python train.py --downsampling_factor=8 --decoder_activation="leaky_relu" --decoder_widths=[48, 96, 144, 192] --decoder_blocks_per_level=2 --steps=5800 --epochs=19.0 --adamw_weight_decay_other_params=0
Rows from block 3 of the decoder of a small spectrogram VAE, named by matrix and row number. Each number is 128 + 24 x the weight over its row's rms, rounded and kept within 0 to 255. All counts start at 0. Numbers have three digits each. After the name is the row's rms in percent of the matrix's.
After each channel's rows are labels from the 100 clips, of 14976, where the channel reaches its highest value: "lies over" is the class under the peak; "top examples" is what is common among them. Only what is clearly more common there than usual is listed. The data: babble in 24 made-up languages, each with its own sounds, syllables and stress or tones, from a formant synthesiser.
# conv: 3x3 conv (decoder.decb.0.1.conv.weight, 144x144x3x3, each kernel summed), inputs 0-143

conv.138 119:140130085155187109119129144117162119122076142148130128098131133139140124070136161137123140124137119118143140130121121084136141132070087143112073125121122104132147128182120119067113151226129128159146133140095113136128133151121119125127117167104097167138161139085112142123123126085121104132116125099124145098142107172104159141124149121126106134098151146121135123115088104113124125159141146117120149158107133116105118132107084117100171
lies over: /ts/; /t˭/
top examples: /ts/; mains hum; /s/

conv.45 093:141138139111129093147106127101164129154155104142108117130110113125117094112114153113098122136170136123113101120069131070105121182118160117117157140093071139122137148143159146107133175121116123134107107123115142161137142161132135133125108126111123132085088134132143119141138141086132070088148115152147147176143109125122109148136113075074127099134117104114089116179144145069109149154107164114121131136107133113115150126125092126081158
lies over: silence
top examples: mains hum

conv.7 149:147156091108098168157144151181086153109135166131133057151110139120144143138139143116172147123146116166142130144122070125110171115103125133182127151128135136110163127158128101172215179110138142124118154123122138143128168139119116124131098124157122059102147140123132145145126158121098124129145148149126080119142125126155137127135104116103122180145136136114092164137108147106121152132139131130116119134135145132115140164141157120142125
lies over: /ɑ/
top examples: voice: high voice

conv.46 078:159147099147102122096136113099123157115124111109140102141113132146107139131162133161128142111150132120140138125158110151120127114092122117126138105146109170120161132183099136200111109166096112093164128121118137138134148140097130097110148113139122155096130126146105141141131139093148130135162109171121109188167110141093162098090172144142130117140130110070123129151123086106155120121116134152154119137140141096101131077108165139207119
lies over: silence
top examples: mains hum

conv.124 130:136149156142195110135148120140140116129108130136136173134142157149134119052108107118120121110129127129129138164118107119135160095153144136106089154119145090112137137091176163118131150091125118120041125134152095140141122117129145129134113140071108102114119126069135132130144115112119125115134117148117096137124150150112151114109118094138133132089127154094131123157123124104121125139129043085101124133112166111173136134169144138093143
lies over: /ǃ/
top examples: /ǃ/; /t/

conv.110 105:146151128124155128122084162139113124098133149118139140090143115087118120149150136092123159136137057167131143147101099187114145124169127115155093123141144170108137145102125200154158186103144094131114156133120119145123134132123134126099129144126141122154152141144131113153125144138118136119069133115126068146141073112138126112105108150117141150085144130123136091086102141160118131117146164093102152112152094130095144111097134121159122
lies over: /ǃ/
top examples: /ǃ/; mains hum

conv.6 096:146136114145136092110105140148096110124081114143121141140115124134104131133121132136133092143181127093141108146098169146139136060178136147123124127107120157079109124170102135156077119122129113133132123140132114102134138145139126121121119096069133119066100140122141099144134153133155106082135132159110135183131092117111131121131139095117147106119113128107070119103059113151114122137152123105159116111175092111148120133106134126068127
lies over: silence
top examples: mains hum

conv.19 116:105131161160162103096120116121158132197121117137106158141150139087116082094099105140102113138146144116113093103155168085154101163172132116121132107156114117121089135112172158127123145153138117126091119122114129135138112124141140137130113091130131088163086139146148087127136152087187080101155122127150135166117142087117106128127126100114143095111122124153133103121128124156168134132117130176109139108160110127125071168127115124107111
lies over: /ɔ̃/
top examples: voice: child-like voice; /ɔ̃/

conv.92 147:129117112149130132110125133130088126128132120134129114140143114137100081133109133108085089129137149104113153108151173161111100091137089131090141102111132158095105141099143206153133137125135130118113115138169098127111121140143147137110088133102148095089082108148132108142117133117145133125035098119100130157110103128125116094100145145107151122105122144124149089136133140219146098152137088112122137113164099131130132110135106116129143
lies over: /ǃ/
top examples: /ǃ/; mains hum; clipping

conv.139 107:124139121119100149117120126137150096148137125142178130136136113122134131147173159125103139124106130138111147114135112143137107159121093114131130133133121165161123141121136233121147208100126126120106129126180177188117088111112119138097075141114135144141141145110143138137107120130143117124060104135111131108092144141105113104108134094092146144105117150132111105118097142103138130128092143103106176125126118135072110129096147148127148
lies over: /ǃ/
top examples: mains hum; clipping; /ǃ/

conv.91 076:151136145128111111099139120115189110120111094127077169133107135133116077131146144132125107118147105113170119115121098123109121094091153113087116091153146124101142122179151130116135147138109101094150109117137125105155157135114102145128143097108112138131100135145125096129098138100135092099109097158100096085112095097082124110089122140078106069097149087110078146102133104168106121115142108103139113124144134097147136101136156129114095
lies over: silence
top examples: mains hum

conv.106 088:151107123125173073110144105094151088119146107125113105132104132116131106157141165151119154105129103129119122094128127128097144155152150105105181143138106160135088148108147168159093195128099123111119130118104123108157136137103139124086101127143104132120147125196153132167126150088147117133135100123135132138155146117119094162100113094096133064110131124124117114095136114146093131116149187117103161155135104131086110100114132150113115
lies over: /ǃ/
top examples: mains hum; /ǃ/; clipping

conv.117 088:143104131155111095133108151127168134175123137117133143092117113134116148090134112106119124146108105122122161134077101072199137115157148155135143173106139132136136135157133138138132127123114118134120149144097130188134094141117167127149110126131193116156139118099142146100129135148134104174123161093148155155098111103150158134125113148104157133091102119165174106093107137136117107095135100126131117123160119115111129145197143107107088
lies over: /y/
top examples: voice: child-like voice; /y/

conv.74 093:130140120118061135123138122141110141132123087148111103123106129149147131176162153117126137140104128155125141157164138086131114142069139134152087153116099140140122105160125063137115106134143129131169124145058164104143132133139146110131145097133157141145096121117085137115130112129103167112173142155154153157118109123153132148175117119123133106177106117154139122102111107092102143139129114158155128113153149148155156103091141104173075
lies over: /t/
top examples: /t˭/; /t/; mains hum; /ǃ/

conv.141 082:103118099143120132129158080091124149145100130140136151105105108142117127154097129112083114164135138116118145184120157151155117120123101177125074143099111129117187144178108127108113115143103140139148192103125099140123115162136129108125123153108118117131125118163120144104099122114099152081142149113155114108137108109135121187129120094166133144151120130115131150084104063110120147124112102136089103096158151095130096101146147107136103
lies over: /ts/; /s/
top examples: clipping; /ts/; /s/

conv.89 102:137114157135067124140164115184164089119152126113121165155105119113111148163111124162097119136122132106146119127120148173148086114086102103116105104134118147112111104148126126165119075117128123109120123142146113114113128113116151167140129128100156179100123128097120111116177129127127113109082127139111145141113166115139080108132124142137122112127140111077163116115099119161128123147116107149148116088167162126192134131154199098124132
lies over: /t˭/
top examples: mains hum

conv.2 120:131117139134158144122143153141086153081144130134148088109117126133115114105118154137092158136150120117144137124119135075117135054174092125089234125143142127107132165101173112130131122121116141129148145126149073135118144132141133158140113158110142087085088123181132138150140142152129143131097132146105106095115140135158144131131140135131126161111117137085120126105141113112113105104166142109128135111169105136074147111116122119125161
lies over: /ǃ/
top examples: /ǃ/; mains hum

conv.30 153:126141114132222127138130116112116141109128140138126152106133125089136088136114116110112098120128139139139116122116128057112128098162122134130154142120148111130142143124139093131144136156131124126148118144052093103121130143114141160114120122113161120095098147150058114128136125139105116126211131128127111102110116124126127115123131159138123142137144136130141112111148057137164101116148155136139149125177118100165150123137046136137111
lies over: /ǃ/
top examples: /ǃ/; mains hum